Rows from block 3 of the text decoder, named by matrix and row number. Rows with one number belong to one attention dimension. Each number is 50 + 10 x the weight over its row's rms, rounded and kept within 0 to 99. All counts start at 0. After the name is the row's rms in percent of the matrix's.
# q: attention query (decoder.blocks.3.attn.q.weight, 256x256), inputs 128-255
# k: attention key (decoder.blocks.3.attn.k.weight, 256x256), inputs 128-255
q.21 110:48 64 47 41 51 36 28 55 47 29 64 66 66 42 42 40 45 61 55 48 43 55 64 35 51 63 62 62 66 55 50 43 53 46 37 37 63 48 42 47 53 31 44 57 67 39 54 46 53 35 71 59 52 56 59 56 52 53 39 72 37 40 63 47 44 43 51 45 43 30 40 54 53 51 61 52 58 47 50 45 44 47 39 49 52 48 58 34 57 56 32 48 60 53 22 56 45 51 40 55 55 42 57 28 39 57 60 60 33 41 43 53 76 57 25 42 48 53 50 56 46 48 67 60 53 54 56 56
k.21 110:65 47 41 58 81 28 51 47 55 54 43 44 54 61 53 63 34 59 50 49 67 38 44 33 43 52 68 52 39 66 50 46 43 49 43 57 57 30 48 48 75 65 51 58 41 44 40 47 56 63 40 66 49 45 48 56 53 56 47 48 53 54 45 28 57 53 59 53 53 65 48 56 36 59 44 29 62 54 53 26 40 53 40 51 35 60 56 68 57 52 46 37 37 34 48 58 60 43 57 37 48 44 51 46 43 54 59 45 49 59 56 61 38 31 54 53 56 47 39 48 40 48 48 54 60 33 55 45
q.22 106:69 62 61 53 67 72 40 63 53 42 45 44 36 40 49 68 42 43 48 49 51 31 61 38 40 51 44 59 38 51 47 42 15 38 53 66 55 38 48 41 57 49 32 26 59 47 68 59 38 45 55 71 56 57 61 42 61 47 65 59 43 76 63 58 59 46 50 28 46 69 46 71 55 45 51 52 55 62 51 53 31 45 78 62 53 68 51 40 45 60 43 47 62 60 37 28 48 51 43 44 53 56 39 59 54 58 53 47 47 47 70 44 58 52 44 49 59 33 46 48 48 59 51 42 38 50 42 47
k.22 106:74 64 40 33 46 41 52 42 62 65 58 27 50 52 39 79 39 41 49 54 54 52 69 62 51 46 61 52 47 46 64 58 36 57 51 60 72 56 56 37 42 46 49 44 47 34 59 43 44 44 54 48 67 57 45 38 47 40 46 55 48 43 52 55 55 52 34 58 38 54 43 50 55 48 53 42 55 44 54 63 76 37 54 49 43 51 38 48 56 41 39 54 42 57 32 70 54 49 58 37 47 46 47 41 52 61 52 58 50 34 53 51 48 40 48 47 51 52 66 35 37 61 57 41 41 78 48 46
q.23 103:59 59 58 56 55 24 63 69 57 59 37 65 49 53 58 43 27 49 38 28 43 44 38 41 52 44 39 21 42 52 51 58 32 57 50 47 45 43 54 56 29 34 58 45 55 51 57 59 41 46 49 74 55 30 44 46 51 34 32 59 38 65 55 43 46 57 52 57 53 50 47 74 57 46 31 53 58 55 47 53 66 41 45 60 51 44 53 51 52 59 57 76 38 44 56 44 56 51 46 60 33 57 49 56 69 48 40 39 49 49 44 48 47 54 38 60 65 44 46 69 51 35 30 59 46 55 38 49
k.23 107:38 55 49 44 42 31 48 58 41 53 61 66 42 53 43 37 45 44 48 63 44 65 44 47 66 39 57 47 66 55 50 54 51 56 52 43 52 51 52 50 48 46 57 52 46 41 47 67 44 48 40 58 45 55 63 46 39 63 54 52 31 55 45 53 43 40 37 64 65 48 56 62 63 42 65 58 67 57 50 41 42 56 54 46 30 45 35 48 59 54 60 57 54 58 54 44 52 42 39 49 41 41 57 47 58 42 54 51 39 55 60 57 59 56 67 73 54 54 54 66 39 57 52 60 36 68 43 53
q.24 113:46 63 54 57 41 42 38 50 62 56 66 46 54 49 58 44 47 46 42 54 57 49 47 46 55 48 47 27 58 31 56 51 48 71 38 53 43 45 52 46 68 41 42 49 39 57 52 42 52 35 53 54 50 41 47 43 47 56 56 59 51 54 53 62 58 42 63 64 48 30 66 44 42 55 40 32 46 48 48 55 57 53 48 46 51 73 58 52 52 41 55 51 43 37 61 61 40 44 51 58 42 63 55 50 70 52 60 49 46 47 62 63 56 52 44 48 55 38 39 44 48 38 55 38 63 42 57 63
k.24 105:55 60 42 55 36 59 57 55 55 60 31 58 52 46 35 52 58 61 50 38 51 65 46 47 66 65 58 51 49 36 75 58 47 52 54 46 33 61 58 53 41 52 65 51 40 47 63 49 43 49 43 46 58 46 45 46 49 59 38 60 49 59 47 48 49 36 46 68 60 56 48 54 50 53 43 52 37 30 43 55 46 52 41 34 43 56 37 55 50 42 44 51 48 52 63 42 30 44 47 61 61 67 43 44 52 53 51 53 44 36 42 53 60 40 57 51 40 44 73 41 49 48 52 46 35 36 57 57
q.25 101:52 54 59 52 56 44 61 50 60 54 32 58 37 57 37 48 44 53 42 52 69 53 42 60 49 59 42 37 36 71 34 51 52 48 45 43 64 49 60 49 70 63 52 43 40 47 41 56 59 34 34 50 46 42 55 51 51 77 57 45 69 61 49 50 69 43 48 66 44 67 55 46 59 42 54 61 50 26 60 50 38 51 54 55 49 40 53 52 45 59 28 49 65 49 31 42 43 43 55 59 50 44 57 50 40 57 46 50 39 51 38 45 50 54 66 46 60 38 36 64 46 12 37 57 53 54 37 47
k.25 111:44 42 64 35 50 47 47 75 38 71 49 59 28 59 41 69 41 58 36 48 50 66 65 49 47 57 58 51 60 38 47 48 42 52 46 54 54 51 38 39 59 48 52 55 54 56 52 32 41 58 51 45 50 36 52 56 69 41 47 41 37 48 38 56 64 39 58 42 32 49 41 62 31 20 40 46 32 49 60 24 43 51 40 55 58 63 37 48 64 72 56 52 41 54 36 68 57 34 46 41 51 61 52 51 44 44 65 44 62 32 44 36 55 55 48 48 35 38 38 41 58 62 51 47 49 49 47 41
q.26 126:58 35 44 41 45 56 66 28 29 47 35 59 55 61 40 42 46 45 35 61 55 27 50 54 50 51 38 58 50 40 45 48 40 48 35 53 46 48 48 46 56 46 46 30 44 46 42 55 37 71 58 61 48 44 45 23 53 52 58 59 43 50 64 36 40 50 46 59 46 60 51 36 48 54 55 62 57 53 66 57 48 57 46 46 60 59 54 55 47 51 47 62 50 72 38 61 59 45 35 56 48 52 48 38 24 40 56 68 49 41 59 18 47 59 58 50 42 44 53 48 65 57 23 48 50 54 51 54
k.26 115:52 52 50 62 45 49 21 53 55 45 36 36 63 42 44 52 55 46 62 47 25 54 54 65 40 49 49 70 49 62 41 47 47 50 30 76 40 62 20 39 40 44 43 45 47 44 37 60 49 38 53 60 56 48 57 61 54 61 51 49 50 50 44 51 45 32 59 36 50 40 66 47 63 62 48 50 46 43 55 51 51 64 59 55 49 57 37 46 54 52 57 68 54 60 56 62 68 37 55 33 35 22 58 45 44 41 43 31 46 38 63 34 39 62 43 48 61 54 60 51 47 49 68 44 48 56 49 53
q.27 096:50 49 39 57 50 41 67 36 42 55 40 58 53 45 41 46 54 52 46 49 62 39 43 78 49 48 63 52 44 42 48 52 42 31 58 39 43 46 60 40 47 50 45 62 36 47 65 53 50 64 46 48 43 43 52 34 47 43 61 52 53 52 40 59 45 41 54 45 37 45 56 53 59 54 51 36 79 64 61 46 57 21 55 47 33 47 44 52 59 68 49 68 49 60 42 47 51 75 43 58 40 54 50 58 58 61 61 36 54 57 43 43 52 54 32 56 43 59 52 48 50 47 55 58 44 54 43 42
k.27 097:52 52 56 55 62 60 23 51 67 69 40 38 54 47 53 28 65 35 43 42 40 41 52 43 51 58 29 62 54 59 57 44 46 49 47 61 37 41 40 61 48 49 45 63 44 59 46 58 51 51 54 38 35 57 51 63 68 42 45 41 27 41 31 50 54 54 49 41 69 48 53 40 44 60 31 41 58 69 41 38 54 41 51 42 56 59 50 54 42 40 43 46 69 51 65 57 45 43 48 47 42 38 52 56 46 40 36 58 44 35 42 55 69 58 72 66 42 44 42 51 37 65 54 41 44 60 46 56
q.28 106:29 54 58 62 52 48 41 42 59 47 43 61 49 33 66 63 45 57 61 51 54 54 64 52 57 35 45 56 49 57 38 51 60 30 51 25 41 61 50 34 34 45 46 46 44 44 37 45 48 57 45 40 50 43 41 50 66 59 48 28 40 49 43 49 57 52 47 47 51 65 43 51 52 71 52 45 63 48 54 45 54 57 27 47 51 52 50 47 55 71 21 54 55 58 54 41 48 66 54 29 61 57 39 43 69 51 58 55 51 59 50 34 46 57 51 52 42 71 53 45 40 56 53 52 54 56 64 40
k.28 114:55 66 65 47 59 47 47 48 52 51 61 63 51 81 54 38 43 54 59 54 42 53 40 46 49 56 35 66 37 55 50 62 52 67 54 48 47 54 51 50 42 45 64 45 36 51 50 33 52 48 53 55 45 62 36 59 45 40 40 54 80 41 35 42 64 36 52 40 35 55 56 60 40 49 50 43 55 48 45 45 45 51 58 38 45 64 41 50 70 43 49 71 36 42 67 45 61 49 45 61 42 48 61 32 51 50 60 44 75 31 48 33 53 43 65 70 65 50 71 36 53 63 64 56 61 61 26 55
q.29 097:55 52 74 77 59 64 55 41 42 47 58 48 50 60 62 55 50 53 52 51 48 54 51 52 38 50 44 43 60 58 40 55 36 41 37 50 60 40 39 39 38 43 55 41 50 29 43 53 61 48 52 57 47 48 43 48 51 37 59 55 51 56 48 36 36 34 43 51 47 40 56 47 58 38 58 53 55 53 55 46 66 46 44 44 68 55 61 55 28 54 56 59 48 36 46 63 58 60 51 68 58 43 47 52 41 53 38 61 47 61 58 33 46 42 32 44 62 62 37 36 58 52 35 62 44 44 64 41
k.29 100:28 48 52 59 56 51 45 45 47 62 64 45 65 53 39 45 45 46 33 53 43 49 65 50 44 36 51 51 50 55 65 46 48 30 45 63 53 62 45 56 38 55 48 50 49 34 49 47 39 41 54 45 45 47 48 61 56 60 40 54 56 43 44 52 51 39 49 47 53 49 56 49 55 48 27 44 63 51 47 62 66 50 51 62 55 46 71 58 32 54 29 65 41 54 35 47 57 31 42 37 49 52 48 55 58 46 55 64 50 55 53 57 58 36 34 53 43 45 47 59 43 52 37 66 60 50 51 54
q.30 100:58 53 62 40 46 55 49 43 51 57 49 66 54 44 54 45 48 54 55 53 33 58 54 36 63 60 50 51 52 53 38 49 51 47 62 53 47 55 34 36 51 59 45 59 55 48 71 55 64 67 51 43 40 55 45 32 34 41 42 52 37 44 44 60 49 34 37 39 38 56 33 49 49 65 56 42 45 55 46 49 63 55 47 39 33 48 53 65 60 39 48 46 47 54 59 38 43 46 54 48 47 54 49 54 36 48 54 39 48 43 53 58 65 44 39 59 53 60 56 57 64 72 58 61 63 33 74 47
k.30 103:54 44 35 55 49 42 46 25 54 40 64 30 67 48 61 66 57 47 38 45 48 42 44 52 54 45 67 41 47 57 55 61 58 50 41 55 44 50 53 43 41 45 57 45 40 37 32 41 37 50 49 56 43 58 40 47 42 48 44 45 58 58 46 47 53 44 42 37 52 49 68 66 51 67 45 51 34 54 39 21 51 57 56 49 48 54 57 47 65 45 67 44 47 64 58 58 52 29 45 43 55 47 60 70 39 71 73 69 38 47 51 42 66 52 54 43 51 48 56 64 35 59 53 45 77 47 55 46
q.31 102:60 53 64 36 56 60 37 49 53 58 47 49 57 45 65 72 58 29 52 41 61 56 29 55 47 49 58 59 42 67 48 50 46 48 49 39 39 59 46 30 45 51 56 39 41 57 50 50 58 49 39 50 48 46 66 64 57 56 61 49 44 38 62 41 59 51 50 62 46 64 53 67 54 55 47 54 60 41 34 46 44 34 30 51 46 63 55 39 71 55 52 60 18 44 64 50 54 47 55 57 41 35 41 68 32 37 56 29 40 59 43 55 51 63 45 60 42 45 41 50 45 35 58 57 59 65 44 41
k.31 100:65 51 69 46 61 29 36 42 61 57 42 51 66 40 59 36 34 51 46 37 48 57 48 54 45 75 42 58 64 51 48 45 36 42 37 54 60 45 67 53 60 66 49 31 62 44 32 52 60 59 47 41 34 41 49 65 73 59 51 37 42 46 61 57 40 63 40 35 40 47 56 39 52 49 52 58 61 46 53 69 38 63 52 26 55 45 41 47 43 64 51 46 38 53 60 60 26 49 43 50 29 49 53 50 48 43 43 47 57 45 64 47 42 48 37 48 46 48 44 46 56 50 57 44 57 42 43 48
q.32 107:35 67 52 53 37 51 45 42 62 40 42 64 52 53 44 48 56 38 50 49 55 44 45 57 54 50 43 48 48 70 56 41 65 53 42 32 48 50 51 71 44 49 55 62 36 34 68 42 58 65 46 54 45 64 39 55 50 49 43 52 47 63 52 54 57 53 48 37 43 49 57 50 50 54 52 37 41 47 45 50 60 55 57 37 38 48 53 58 66 38 47 49 42 41 64 53 30 48 38 44 60 68 48 45 70 52 43 47 41 44 49 55 58 43 68 46 58 61 54 21 57 60 52 59 55 30 42 32
k.32 085:55 47 46 44 41 46 43 47 41 57 57 38 55 70 69 51 51 47 42 52 41 58 38 40 49 42 67 35 45 55 44 54 56 48 53 45 63 51 65 67 57 55 32 51 42 43 52 40 60 53 37 37 50 64 57 46 66 48 73 60 70 56 44 62 50 49 59 35 39 33 50 58 60 63 33 51 54 51 50 27 56 44 44 57 41 43 38 52 41 67 50 65 38 56 49 38 48 69 64 57 44 58 67 37 64 36 40 53 62 56 47 55 59 63 38 56 51 45 41 66 58 43 65 65 55 56 55 48
q.33 102:38 53 31 50 50 41 49 51 47 55 54 48 40 45 41 32 32 52 55 55 33 42 68 57 51 67 41 43 53 54 47 50 58 43 55 47 44 53 50 50 40 61 54 53 57 70 76 44 27 39 37 66 49 42 57 48 48 58 41 59 61 51 55 45 36 57 30 47 62 56 41 43 51 52 57 55 51 39 27 54 43 62 38 50 56 46 44 34 41 47 63 41 64 56 48 42 71 54 48 49 19 47 48 64 40 39 56 58 48 32 61 45 56 55 34 54 66 54 55 48 51 56 48 53 45 43 35 41
k.33 094:59 57 61 66 34 52 58 44 50 38 51 47 47 60 76 54 57 52 44 49 41 36 48 49 40 48 53 57 48 55 58 39 40 63 55 45 58 38 43 49 42 44 38 61 46 39 45 50 46 45 47 60 35 67 48 47 46 58 38 59 47 71 54 47 66 35 54 44 34 58 67 52 33 70 55 53 57 46 51 37 54 73 58 65 51 54 48 44 50 41 32 34 38 56 51 38 61 78 50 72 50 30 62 55 58 45 40 69 29 34 48 34 29 39 50 39 40 48 56 55 44 43 64 55 47 44 51 56
q.34 106:39 53 38 61 43 56 53 72 47 46 50 59 53 41 28 54 60 36 45 27 59 50 48 40 62 48 50 52 55 61 39 67 53 66 64 48 59 48 46 39 38 50 57 55 49 50 52 50 46 55 62 54 60 59 48 61 52 52 44 63 39 50 69 51 64 60 63 45 33 64 76 51 46 46 40 30 54 39 70 62 60 54 35 48 45 57 40 66 51 45 43 33 57 63 42 43 50 56 41 69 46 43 49 47 45 51 44 51 55 46 41 37 50 63 44 58 53 30 66 49 74 49 68 55 47 55 36 42
k.34 100:55 54 51 65 61 39 45 38 29 57 39 26 55 43 51 51 48 63 40 34 50 54 36 42 54 53 45 48 43 41 49 64 47 61 44 64 56 58 54 38 47 71 55 59 62 37 48 40 84 48 57 40 50 47 43 44 61 75 51 39 47 40 40 60 37 72 57 61 57 39 68 50 64 60 62 63 58 44 38 60 51 40 54 46 56 42 59 45 46 36 37 37 40 40 66 32 62 45 43 52 59 34 49 37 54 54 49 33 54 36 72 57 38 60 56 52 56 53 49 65 51 50 50 64 54 48 35 53
q.35 113:39 72 64 38 46 71 43 55 42 46 35 34 33 52 55 85 49 54 58 44 56 53 38 33 61 45 63 54 61 49 48 56 51 38 58 64 48 47 44 39 76 51 48 42 60 60 30 44 66 62 45 38 47 42 54 50 60 44 48 65 40 20 47 65 40 41 49 53 44 52 55 53 56 61 46 55 49 61 49 56 38 35 45 29 56 31 52 41 59 52 35 71 55 58 52 58 49 64 53 50 52 47 41 58 46 42 44 33 54 56 56 45 57 65 45 57 42 66 54 55 59 57 43 42 61 68 51 49
k.35 103:55 61 53 59 43 52 66 59 64 62 41 44 55 55 74 46 54 34 53 50 52 61 52 50 40 49 49 32 50 45 52 54 41 44 35 54 48 47 60 43 36 52 51 34 53 48 51 65 55 36 45 53 64 45 58 51 54 59 41 69 49 49 53 41 49 69 45 60 47 54 60 48 73 41 49 46 46 39 61 49 63 46 49 43 47 39 55 47 51 45 52 49 41 56 48 33 76 52 59 47 51 47 49 56 60 45 50 65 69 50 48 72 22 38 56 60 58 54 68 57 48 38 44 45 38 49 49 61
q.36 102:62 47 49 44 31 50 53 39 60 54 52 50 67 59 47 40 52 64 76 76 42 55 53 42 57 45 64 52 59 49 42 51 61 54 51 51 56 52 51 33 47 33 50 49 49 37 59 30 47 56 53 59 56 58 43 44 61 45 72 55 53 65 65 59 57 48 73 41 42 46 58 39 39 40 58 23 59 63 55 55 35 48 46 23 62 37 51 46 57 57 40 42 49 46 59 51 37 65 43 51 71 42 51 44 52 58 46 47 46 44 58 49 54 37 63 43 37 50 73 38 66 70 47 44 52 33 59 62
k.36 113:43 57 57 53 52 43 47 69 63 51 58 46 55 42 56 42 37 52 46 47 40 42 55 51 52 50 43 51 51 31 42 62 45 67 69 51 53 54 51 49 26 78 58 59 38 70 59 41 58 44 56 62 56 40 37 55 52 38 28 39 37 55 49 45 54 59 37 51 57 39 71 54 63 43 41 48 40 62 51 44 49 53 54 44 53 55 67 46 58 54 66 48 55 48 54 48 76 50 42 43 52 46 19 60 26 57 49 54 38 51 45 69 47 45 53 42 55 50 52 44 60 33 45 58 40 52 47 64
q.37 102:64 51 51 59 29 66 54 42 52 25 56 63 61 51 64 57 56 27 43 41 42 37 59 33 29 52 39 52 48 43 38 45 39 56 52 46 59 51 49 48 70 49 51 65 46 57 50 42 67 42 53 50 36 43 46 28 63 55 41 40 39 39 48 49 54 38 48 52 57 45 42 45 42 47 43 50 56 57 33 47 58 27 38 49 51 57 48 52 52 44 42 62 51 48 42 41 45 52 61 62 38 49 57 60 60 45 54 48 66 52 48 37 54 59 33 50 62 50 69 49 42 55 40 40 53 45 56 47
k.37 103:51 60 36 45 44 51 62 60 56 47 36 51 58 67 62 47 54 47 46 59 55 49 42 50 54 69 36 46 61 48 49 48 53 47 22 60 43 46 32 29 46 34 43 56 31 44 43 53 53 38 43 54 50 71 41 57 50 65 60 48 51 47 55 63 53 69 47 56 64 45 58 33 40 47 68 47 31 46 26 45 54 52 43 50 51 61 43 49 38 55 44 56 41 44 41 51 53 45 48 42 48 50 44 49 69 48 39 37 50 59 64 67 46 60 41 49 36 52 57 55 49 39 52 40 52 55 39 38
q.38 108:42 44 44 41 50 39 46 44 38 70 53 52 51 48 39 49 62 66 47 54 51 48 55 39 44 32 52 37 45 53 54 36 31 68 60 64 48 52 48 22 46 42 41 39 54 57 50 57 57 51 47 48 36 41 48 60 55 50 59 55 52 43 33 47 51 46 62 52 38 62 52 44 38 41 43 42 48 39 31 38 64 65 38 54 55 42 50 47 71 42 60 41 47 48 38 43 45 52 47 37 62 51 31 47 59 20 36 43 37 40 67 63 40 42 51 73 71 48 48 51 55 51 65 45 47 74 42 53
k.38 104:55 63 52 27 40 37 32 48 55 34 57 53 56 59 39 57 43 59 56 51 44 51 58 64 50 58 48 55 38 50 47 48 51 52 60 51 52 50 76 60 47 48 45 50 55 46 51 61 11 58 45 50 50 35 55 59 34 54 43 59 45 43 44 30 41 62 47 62 32 48 30 54 37 67 49 54 47 45 49 38 29 39 54 30 50 28 55 65 22 63 62 49 42 35 59 42 56 46 44 38 38 59 56 59 65 53 60 55 60 65 65 69 51 39 46 61 44 41 59 49 33 54 30 72 40 55 42 47
q.39 106:66 49 52 47 38 52 54 50 43 60 65 66 42 52 75 59 43 35 45 45 67 65 47 39 52 44 44 40 51 46 46 62 45 37 55 47 50 46 55 56 68 66 42 48 44 52 39 48 51 59 51 59 47 55 49 44 46 54 51 59 60 52 68 52 49 56 47 49 51 70 51 41 51 42 45 43 54 33 46 61 35 45 44 30 54 52 53 40 43 36 53 59 47 35 44 41 62 53 59 67 59 41 63 34 49 37 51 48 42 51 60 46 44 45 54 49 42 45 46 47 67 42 17 73 61 55 37 39
k.39 108:74 39 56 45 44 51 63 50 43 57 35 37 59 49 62 51 37 62 51 52 66 60 37 39 81 43 50 46 62 50 41 39 46 54 27 32 59 42 51 53 57 51 64 57 61 46 47 51 59 58 51 49 73 44 44 46 51 50 54 54 47 58 54 53 57 41 47 63 55 50 60 46 52 43 53 45 43 32 55 49 49 49 59 46 45 60 49 44 51 46 34 51 61 60 49 50 52 57 70 69 47 47 58 20 44 44 67 62 39 43 57 60 44 69 43 39 48 54 68 60 50 55 56 50 52 64 60 62
q.40 122:57 52 51 57 56 49 38 56 42 57 74 64 41 54 62 50 71 54 45 51 65 48 35 36 40 52 61 39 55 52 41 53 58 47 50 46 32 28 59 65 43 54 48 43 43 35 56 61 60 40 67 63 52 55 51 46 56 45 57 53 54 61 41 50 45 51 74 56 50 34 39 52 58 54 47 43 51 47 43 38 47 46 56 41 46 60 63 53 37 43 37 59 52 41 68 52 50 42 61 60 66 64 40 47 63 69 49 51 44 40 50 76 42 28 64 45 34 50 32 44 62 55 39 51 46 30 62 51
k.40 134:46 39 47 48 55 60 48 54 49 49 41 59 38 65 25 54 44 67 45 46 38 34 56 49 29 48 48 47 36 71 35 53 50 54 49 59 56 64 31 41 49 62 60 59 52 62 45 31 42 27 42 49 58 51 66 43 46 66 43 47 54 32 48 49 51 48 37 51 61 48 49 39 43 51 71 49 57 46 67 48 60 46 49 62 49 50 47 49 49 61 57 40 52 62 50 41 47 59 54 43 58 35 44 48 28 46 46 50 52 60 36 52 41 48 51 41 50 44 62 58 48 50 65 50 38 55 44 44
q.41 103:51 40 42 60 47 38 57 27 62 67 31 50 39 50 47 46 41 50 48 51 41 51 43 53 51 43 51 51 45 58 51 58 35 29 29 70 50 50 53 28 33 54 59 50 41 40 36 31 25 47 56 58 79 45 50 51 71 60 64 63 55 54 53 48 24 54 58 65 50 50 66 39 47 59 49 41 57 45 42 70 54 66 50 56 52 55 38 30 56 55 35 46 66 66 47 59 54 44 27 56 40 30 60 47 45 58 53 46 35 42 51 38 61 36 38 45 55 42 42 65 52 45 53 51 40 58 51 64
k.41 114:46 45 55 33 46 64 39 61 67 56 41 60 46 47 38 55 59 49 56 59 48 54 57 35 46 40 51 54 18 52 41 53 62 54 58 56 58 64 38 54 52 41 53 59 67 61 56 55 36 56 60 61 68 28 54 70 50 65 52 48 38 43 44 50 45 28 46 39 57 57 56 42 38 67 57 61 42 51 55 51 51 50 62 37 60 47 35 32 62 41 72 52 51 54 32 64 42 45 71 51 34 47 51 56 42 54 61 48 43 38 26 54 57 50 57 67 45 44 56 39 36 48 47 47 43 63 51 56
q.42 109:57 64 48 40 39 54 37 48 47 40 55 30 46 66 51 67 52 47 36 44 65 57 45 58 48 47 57 50 54 57 54 62 60 79 51 36 35 45 35 32 48 55 38 53 56 56 39 52 34 69 49 57 63 50 54 53 65 54 31 71 59 59 57 44 43 46 51 38 58 55 37 64 57 58 48 57 55 39 48 35 57 42 44 43 44 63 38 60 54 44 41 52 46 41 50 38 40 55 30 53 44 68 54 49 70 50 52 48 48 47 44 43 51 37 50 53 60 42 50 52 68 36 41 52 51 38 55 52
k.42 121:40 32 60 69 45 58 52 41 37 41 72 46 50 49 59 63 47 38 52 62 35 46 42 24 54 56 51 67 61 28 41 55 48 52 44 45 28 73 55 44 40 54 49 47 56 65 57 45 56 41 56 49 48 59 48 46 50 73 62 55 67 48 47 46 56 59 34 42 54 37 27 33 49 46 54 34 63 56 60 53 53 47 47 50 43 47 45 60 45 47 53 34 44 48 48 37 36 56 51 57 53 62 53 45 57 62 52 49 53 66 46 51 35 36 40 42 32 68 47 58 47 43 57 58 55 52 50 47
q.43 100:61 44 50 54 48 56 54 56 58 53 47 69 76 48 48 54 53 35 46 57 46 46 53 46 49 52 34 42 47 67 39 36 65 53 64 39 47 43 48 52 40 37 53 53 47 42 48 46 59 34 41 72 42 42 34 40 52 57 55 58 43 39 55 50 69 50 39 57 22 63 50 51 47 67 54 53 58 66 49 53 59 53 56 51 45 58 41 60 49 37 37 36 52 38 46 42 45 54 67 45 46 36 42 44 28 51 70 63 51 51 49 49 33 33 39 47 52 61 58 60 55 58 56 37 52 55 60 43
k.43 104:55 48 44 75 46 51 57 54 56 51 35 63 48 65 55 18 58 41 46 44 46 56 43 49 46 47 72 41 52 44 47 60 60 35 59 55 49 53 54 52 47 33 39 45 44 52 51 39 57 41 40 50 40 39 53 68 42 57 46 65 53 48 77 46 39 47 32 46 55 56 52 64 51 54 61 72 60 46 43 45 30 36 64 54 64 50 64 53 50 71 55 49 49 49 47 48 64 54 38 58 52 62 55 42 46 48 63 49 47 41 47 51 52 53 50 48 55 35 27 43 67 42 61 42 48 46 45 67
q.44 100:54 69 33 50 46 44 62 32 57 65 46 42 67 44 54 46 49 53 52 39 56 45 54 53 38 31 54 67 61 58 54 47 56 36 28 58 65 67 60 44 41 54 40 77 29 41 61 62 35 49 55 61 67 62 58 60 59 64 47 49 52 58 72 35 38 47 46 53 53 48 34 54 43 46 40 55 42 58 29 49 73 35 50 39 58 43 56 48 59 58 48 62 44 57 46 44 71 65 62 56 52 47 59 54 46 57 51 32 53 45 56 47 63 45 50 54 48 58 43 39 40 48 61 44 46 44 56 43
k.44 094:45 60 44 63 37 52 55 53 52 41 37 55 39 62 68 58 53 40 51 46 40 35 44 52 48 49 47 46 50 60 43 49 59 61 37 54 38 59 21 61 54 56 53 48 34 52 61 60 56 40 63 42 44 52 46 60 53 43 51 61 46 31 37 65 76 50 46 55 48 33 50 77 52 54 58 26 49 52 51 55 62 56 36 64 43 53 58 55 51 53 43 48 34 53 50 47 41 39 57 48 51 58 52 57 68 39 31 46 71 71 51 52 44 44 43 42 54 51 49 48 32 26 59 64 50 53 37 57
q.45 098:35 45 49 45 58 45 66 52 40 41 46 60 37 62 44 53 41 39 47 79 52 63 52 40 48 51 58 75 62 55 67 61 63 52 58 50 36 43 52 49 45 46 51 35 62 46 60 54 61 64 60 46 35 42 20 44 34 39 48 49 34 73 46 45 32 50 33 56 59 46 39 50 51 42 51 61 66 41 48 58 72 48 44 49 43 36 59 49 51 54 61 62 51 50 47 48 45 66 47 51 40 51 59 36 59 39 47 64 59 42 42 55 47 54 47 49 38 43 48 51 47 58 59 33 57 27 42 72
k.45 099:51 44 46 54 60 56 51 47 56 48 70 57 61 64 46 53 56 46 48 52 57 46 50 34 47 46 68 40 31 42 49 40 52 40 52 37 56 56 47 53 47 48 61 33 58 55 39 72 46 45 43 67 50 51 48 40 47 69 38 51 48 62 54 59 68 64 49 51 42 31 46 49 35 36 41 47 47 50 47 21 46 43 37 51 47 60 54 60 50 49 42 56 48 47 43 36 55 46 51 70 53 55 62 66 54 44 52 55 64 73 40 49 45 37 49 47 41 40 40 33 55 49 61 60 40 45 57 28
q.46 110:42 58 56 30 55 47 69 47 55 68 47 21 58 55 45 79 47 58 56 45 48 45 49 42 52 57 49 48 68 44 65 58 47 45 60 47 47 43 51 50 39 65 38 57 65 70 38 60 48 65 43 64 37 27 43 44 46 37 47 38 52 63 40 36 48 58 42 51 45 45 69 63 51 57 45 65 60 54 43 35 38 49 51 61 55 42 39 56 52 42 49 33 41 41 36 59 56 52 46 56 56 52 57 65 73 54 58 56 57 46 42 38 42 23 49 56 38 55 66 55 48 56 49 57 46 54 56 60
k.46 103:53 77 54 44 53 67 72 51 40 36 74 38 59 54 45 49 33 31 63 51 49 40 66 55 55 63 72 54 49 37 40 47 53 51 22 40 55 53 34 37 54 52 44 58 45 49 48 61 68 45 64 43 43 58 57 59 69 40 41 66 46 52 40 52 46 43 53 34 52 38 60 47 54 46 42 50 48 38 64 54 58 39 34 72 32 55 43 40 55 49 73 46 44 51 38 56 42 64 37 58 51 57 33 67 46 35 70 48 46 56 51 55 43 46 51 43 42 46 44 48 59 57 54 59 54 44 52 64
q.47 107:63 59 44 58 43 61 40 59 47 64 52 50 41 48 72 52 43 37 44 36 47 47 35 47 45 62 47 58 45 34 62 38 43 46 49 48 62 42 29 48 53 34 48 59 56 47 53 48 49 57 44 39 38 46 39 51 28 62 60 44 26 48 50 56 57 42 44 52 28 47 58 63 46 42 54 41 36 49 38 64 64 62 44 69 49 42 40 74 43 43 28 54 47 43 49 46 40 34 41 60 48 49 63 49 54 43 36 49 37 36 45 37 39 39 52 48 69 45 65 68 57 32 47 51 56 55 55 47
k.47 110:54 31 52 51 44 56 46 44 45 57 15 36 44 48 52 55 55 57 43 61 73 62 56 49 57 48 63 51 49 32 51 55 45 45 64 57 48 70 54 69 41 33 48 65 54 52 62 50 55 35 43 50 55 44 55 40 38 48 41 58 67 52 51 48 43 46 50 50 44 58 60 54 45 54 51 53 38 53 48 53 58 51 45 31 57 66 76 45 56 51 51 48 51 39 41 29 59 46 56 59 38 72 58 53 68 47 43 34 63 35 62 36 54 65 38 67 41 40 41 53 58 55 46 49 50 60 39 42